config.toml
dataset = "procedural textures in two colours, tilted and lit"
objective = "v"
cond_dim = 256
cond_dropout = 0.1
norm = "groupnorm"
blocks_per_level = 1
upsampling = "nearest_conv"
residual_init = "none"
optimizer = "nadamw"
learning_rate = 0.0016
Rows from block 5 of a small class-conditioned image diffusion model, named by matrix and row number. Rows with one number belong to one channel. Each number is 500 + 40 x the weight over its row's rms, rounded and kept within 0 to 999. All counts start at 0. Numbers have three digits each.
After each channel's rows are labels from the 100 images, of 14976 (inputs lightly noised), where the channel reaches its highest value: "strongest on" is what is common among them. Only what is clearly more common there than usual is listed. The data: procedural textures in two colours, tilted and lit. In brackets: how many of the 100.
# convs0: first 3x3 conv (model.mid.2.convs.0.weight, 384x384x3x3, each kernel summed), inputs 192-255
# convs1: second 3x3 conv (model.mid.2.convs.1.weight, 384x384x3x3, transposed, each kernel summed), outputs 192-255

convs0.118:453489543555527472518470448498490455500442472508461543462503473513420500480531508474452375454507485456527491498479529535500456538453423450456460485425538542547513435479551569506462471451453417
convs1.118:492466497487416480460467531457455540485519483444529445502469587460565457470439464481520565544512532480450517487466497488535502437510543466467491505470465441467486517486478440491481514489518476
strongest on: seen at a slant (67); rays (28)

convs0.66:457501539593492411445478539525501496479467514540509550458529474474422500460516506508481468496504537476458473517504465492541574541431476551494518501462500530521502581523512547458533532433576529
convs1.66:472495460458528547480580477544603500527544547565515500483482528496452488511470528567532464392488484510472453453518470485490464466465508517492487421612519510541483497519537496544592598462489502
strongest on: ground colour: white (25)

convs0.111:491557492517492481466511471424500492526447522535527508551395486455489493489474440487563565540504478518480485489516509453456489471505497477446489488439465469470451490497518457490428519454461459
convs1.111:493473528498444516468519566555488549464526509484472451565545542492510570530537498505476493509562526522510536502460478503521575490498553566525492449554489523518502539551431565510536509510520546
strongest on: crumpled (83); white (61); ground colour: white (55); black (46)

convs0.217:487556457479540472512536583516555569504500519542524552504553497529476500512520527480529495447521451576506409489517421506502534543541536524473483660563522479492543468500523495548454472477508472
convs1.217:505509478492457468445561421519459513488497433486463469503469556470495449475518444481492494490550471481465473461503532479545481491532483494532507511529461487510491564510551468472524479548578480
strongest on: black (99); ground colour: black (99); rings (28)

convs0.282:454500443469477473500466530521488475511528500519466551526578441505498467453475505463541519485526501486441523476457524512473526510502419484471391494521477468477461502425581584488520546458519557
convs1.282:551543473473413490533527504451453472460455476494468437410505504491511468517471475545481486483474604494562492479513431468515505460534515470506503531446518560522536535546451459564471413532450496
strongest on: rays (94)

convs0.311:513493469464490642555471501488506502559509478514479552486492515509515513491499466510494484522503476495529456384521458483506504455496508502497504565539550467487558531520519489477502440551503527
convs1.311:484496575506498442489501457533506462493470545460534485533539481487512506512537462487499498460538534522498497609462534526479497506507546514494435490430582539485443475462470500527463567528457535
strongest on: purple (50); ground colour: purple (50); camouflage (30); ground colour: red (29)

convs0.225:481555453525553524505560555504572530499516538535590515533511483538470514505486529494499497461495486563505401477528435499464502547524514530499477593582503480511512451476546476578487513464541441
convs1.225:506518426513534488534571435458510493475514458482552475526452484483411473564499467466604552471560444473445421469512496495509427501432536532453535524583509458430550524542496477482517461436609531
strongest on: red (74); ground colour: red (72); fine scale (68); rings (30)

convs0.171:511443508497428501491495531496445477468489478429488490377486514477544448532496410498503602472535553501469525504498436460592485436482552482504500462496471445490487470461395504485446474458451494
convs1.171:487467497499545533572496483517549483474471481527495568535493479547479563474522545482475344456461508476556452575533532562484496585479431509508478519475517534544486465554570537557494531537528503
strongest on: crumpled (95)

convs0.132:452493531497476491497460488445539517507559590607551548485460516473486540479477479476548518507517574509515502525498523513478461484521478478523458485499473487494442515447454463510481526495511448
convs1.132:538535446514488452549525503526446514515511522423438487515494485530484528550483544524558465575557453490512491428528528491435515465497536531522493496552551492460487509522526505459488475483499498
strongest on: ground colour: white (27)

convs0.310:450512543461467505509524473478578576521509481529580483584441556483560464582498479507529504506501586458479470513463454466447473533540532533504534458513488543505459510508501490482514536531426381
convs1.310:490470467516516485513482507487406470498470547451482466485547498475526536468521539485518546503471511541466517465540472441501400477495511489552442602502588440487534536540420484512533455513491610
strongest on: grey (39); ground colour: grey (26); woven (25)

convs0.367:461437522452519451461397548500456502495510521502418502527500470471503521478532537512486510411433406458527561483486470518460462479529481508531446541568543494582504555535503543467514490611547491
convs1.367:495483477492490471489509550532500479533503492443468491446515553491492490535459514538510496551521529509457469469517472512489504491497534482475503389556513557556538497541504510507552539432489488
strongest on: crumpled (82); grey (75); ground colour: grey (70); brown (40)

convs0.349:412459527566552465446488515497496444493506496499473473519459450486464538456512563514460452405411475441483559441493504498388460513532464528538463474509508511600490563512505536484575513561523479
convs1.349:496560515515502495518541490504417530499499473441515449471478484514501508604499525476558484451497480479485425472474485590542497541419494458523512505536523543524544554471450515507450502429582473
strongest on: grey (55); purple (40); ground colour: grey (37); ground colour: purple (33)

convs0.241:516522529538455487452505445470482481468460459502481496513492510515574487516471461501469476563560548507503610471456523493506490513497464507446492419437451533438490582482502547416544479584505545
convs1.241:539502453434545594492495567511559558512542548565492487477556480481491461495560558459517561444468526532499453526525426526570513483522528503592459531558492515550550472523504488595492514440492497
strongest on: seen at a slant (98); fine scale (64)

convs0.106:500566521493537485467448497506494459526565505551486591531577471484493468476516524461535496498540472513496493526496504536526521514548522471503476487444465509488459439453420519538406460492433493
convs1.106:491445503483382495504510466512497540504490464462469389503446556472530439495452463465541511522500545493422524425473524543528422428498544504450500522510530467442517531518485463463514495496586514
strongest on: rays (78)

convs0.162:464463466467455530510508464545476608542518510509454501399484592564519542480493486602475569515520486458479505516459475468569500428500566441484543494515518440459528443519479504472481490489450520
convs1.162:507477514503428539483452478436450424479433494475495478547462425453477435457523464398498465471477513518460482526528463518477472543452444463473474495455515538503428552386476513516523516536541526
strongest on: seen at a slant (87)

convs0.124:469538511521484489474507493438498510551482568541502509531407513446477458479533438517566556546515487498496505486521512480488464484500533478455491494410513471476461534493445487494441489491396520
convs1.124:525505504512496497501492502559488509483455486466513495511587506502516538549476521489481501501540533524525499474481458479500571485582523514547466493540429507522522498568508492472519520524483497
strongest on: crumpled (89)

convs0.335:455450495491518500489522463526521458477460507555522520490497483462416492507497492517428437433448496469482503535418468541462471488464503482522478471489397523476482462481490536574459489438470517
convs1.335:538533539551420477524465554478441519542545499409481467481543507504530568464497509481541544541509514503500546390545523372505505520524526518490497524503604475539506505552470509390533483492487527
strongest on: red (45)

convs0.68:477536520576523376496554529529519533493530543528535529535503467460449513543514569507523485480505479514502522462523496494511554529476476602528542543496509499532504460530536516438530541477544456
convs1.68:552496455491516477457501417446497536455505467460533491564419502449476628501516454486491516500488440434505434459445555480502500516446502615465540550577503484428505541470525491523541519494576499
strongest on: grey (100); ground colour: grey (100); seen at a slant (65); coarse scale (61)

convs0.91:529438503533526385496547518563559535525508551583448521504509535513396542535539575525540546500511466522511462461487499506502479510459490573553546456468517550547543502561545561458519522419518520
convs1.91:498451436421539526566495465519587503552532534566493495518432493563486591500489557507468441534476514507472402554484504492463442445504478518506467426511544520518502480496555502548514539490499534
strongest on: cloudy (31); pattern colour: white (25)

convs0.41:455544493568508571475588462509528496493528518488544462568474505554595551547478587503500491437473523545478472456542465461447461514522505570557477501503508440566469459475510465474506524566532471
convs1.41:545536479498511505468544467483455466495545447540514489537504515531490486535509475495561516468508473486465473481481583541481437510449483548541521449550563480474539542529592509523558481555499572
strongest on: rays (90); ground colour: black (36)

convs0.168:519466472484546506492539530529465428495584411463483493496502503480527551426443467563442421466449502504499483487502499447439462527439521482522504488452451518533534491504440492501537562462498490
convs1.168:511517504505454511524454488455526555517439627502438511445426494511467474490540515486544527541524457445479518513516515570517408482533536489485518488527512504510481483566522500517438466540429480
strongest on: cloudy (25)

convs0.264:442501533499453483523442487503449516479483474512489532488506466504555499515495503498540460516531556480522541558516506502514493514533425505465487498502516541487448570456526545470495502560510517
convs1.264:546541446460526499438523513456521537483479501482522460477525493491491509539514560469479508506479454525473464499513499512523493457486491488533479475492427479538561466502529463540470520472471466
strongest on: seen at a slant (71)

convs0.3:464488460494525488456511487524496547491470466540438472487528469495456524496519557502506492405456486456460519502496448447535488472494525579606458643499481434571497499472502472391461532525522419
convs1.3:452543525498566557508470504435498500548612519470516537491454495488572530528504446521511541518577481471489489485508535576439452517460484500478538432589555447497507504513411527526500499507562532
strongest on: cloudy (55); yellow (49); ground colour: yellow (35)

convs0.110:498536487518514479467519487424502502542462543530524478568389475468494516491492464495560559557492481519476480483502522480457485466506511489446491487456480485465455500509528469485439531461476460
convs1.110:515398469489508517483493555589465499421551503484462456473536510520485550542519518514448526480513514558477461467518524501531527497513508625614504460626528518507502537575421519481576548479540512
strongest on: black (85); crumpled (85); ground colour: black (85)

convs0.139:535507482509488463484452452458513480477459548443464492487458447508441430441474405495478459450455458434468512531459531526531487468530484439508519465391457520495477451498446420507506445522428471
convs1.139:461483445492448511474517459470507511513542465502515445500488545464554570533483533524483536512469523511473450408554488413406428534467501473506472603561495407515517464496502495396462504490535523
strongest on: seen at a slant (68); rays (46)

convs0.342:417426516469513442436465530487428519503490481497377500525538475493501509496545475518485475408433527447432519430472460481478484454536478465500404501479516501522499594545573530474510486582546432
convs1.342:515536535497501506489511513532488479467461493464511481419496459556531450510472511520509518487517518579556485556499567535596527529528570486463561479514555511461506551456469485485541513518477532
strongest on: crumpled (100)

convs0.95:441523480515489456486462527518495481539560512509501566500530466517545528534465548532591512464431472458596498505492505468511514480529540551564492554497489515582528463494518491511479511513490381
convs1.95:526469532524501448460581492531532517480415517505481450478448538481455477500503513479464479532465491587413511436540417494491513466467505534442499500561438464500455497509447515500486447518516585
strongest on: red (39); ground colour: red (30)

convs0.370:513530445452471494494534479540520515518516516464510425518492516507527486508488482501549514479451505543504419406498473445451466542549529534513492419494500499511470413473465474445472500497446435
convs1.370:456483553580501450490453550514459469469497545537502558526490534494460529516475552524468479503515524490501613564510558498500508579469428494504499544456537495531514526528509538539512559534552472
strongest on: seen at a slant (86); fine scale (77); crosshatched (31)

convs0.4:499493434448490445512477501503484485519461446480410566460580512467488492486509512499543526415507482541467534483468438476544509429544525530474545535534444429523475411492438483436506418486478522
convs1.4:447494540527473515524472540518522534448544544505574484496436499469573519532493399533445476582423619475507491489513403499468504544502477457527458480497536545528447543525505506519464577562553466
strongest on: rays (100)

convs0.44:498482543527477402494483476506477519492512488541462497473501532494467511517523512461482499521506509513493541481448500499551519488517509486529553460479494499521507573522491543334546531469510513
convs1.44:486493502454549614526539524464551477516438478484531496457470429516507469430483512516481470468456514446494465522537457490449451440470515485481404547521473479463457484461503426586437483494440526
strongest on: crumpled (72)

convs0.373:424487538592547507452540490485515447495521494496484485543440461496497544494502545521471428413413514446484562434499509486373471523525468512539466460496510494587493588499509520494584516552536469
convs1.373:447558528487503479493537418504463454447505432487495466464545496484446520573484490482533516412489478526455421496476533503540437499497435507524449516576538520510544590536414507515538511487574552
strongest on: grey (89); ground colour: grey (88); crumpled (72)

convs0.211:412451417453530560521502458475541521512487492564472517490471414484469505461492508489471446453418500484510455435507414486445430486506508470531489516485511468489520508473516474546510512479492549
convs1.211:596531540590450419529510570504475499551514496443501474524519510470509561487523514510521532548540430462522537535468623436512523523496494508499466521531552441535533478520504508438475494471497421
strongest on: purple (53); cloudy (51); ground colour: purple (30)

convs0.204:492538459524553484511553569516560493496478508545559546515519500530451504478481529486499465459491472560509409494521427503473568544516497537478518650548485492504551445466528477569463501442511466
convs1.204:477562470484500459510591475523468506478535569501437450506472519511500539508470564512515543435500483500472436444492522434501408483434431567509476462514475512509475547564523465533539462559507476
strongest on: red (57); ground colour: red (56); purple (41); ground colour: purple (30)

convs0.164:492412515532516443468521472519462475477414518445542515512496532479474575472535491572505515500490485535494542500456532505523481514416538431444535497486468533497517491533480546475539555498453580
convs1.164:508538477476464556553455492434561498522472448545481487469541471421541443509484472451469477463492571461509467508556474467545469496559456455520437545479546522566457513531493493532482489517515474
strongest on: rays (31)

convs0.173:504534465520480521513492485588474530474556560487519503476508484506537580504562516620571487430436541470546489508489479472478513491569566577533481490491535495566529608612534525495575541543543487
convs1.173:429455544500520426480526507456464505520409486499492482513467552507464477460437492384460500535528465538503493512457483538514436438406460465411499484474482447398430396441528479539434461503453481
strongest on: red (37)

convs0.107:469480458503464483490483486420434395490423378413488446485381423473451447467449413392521424481454443493447486509476465460438432488450453471414487471455506499497509508440472438493528484486509488
convs1.107:503482449531484472437496539569523589546551608508526515501539530522532562504567528589519590495539441524483487512494520471553481525567592525499525476566550519523546544562514550440570533482539451
strongest on: crumpled (80); green (54); ground colour: green (52); black (45)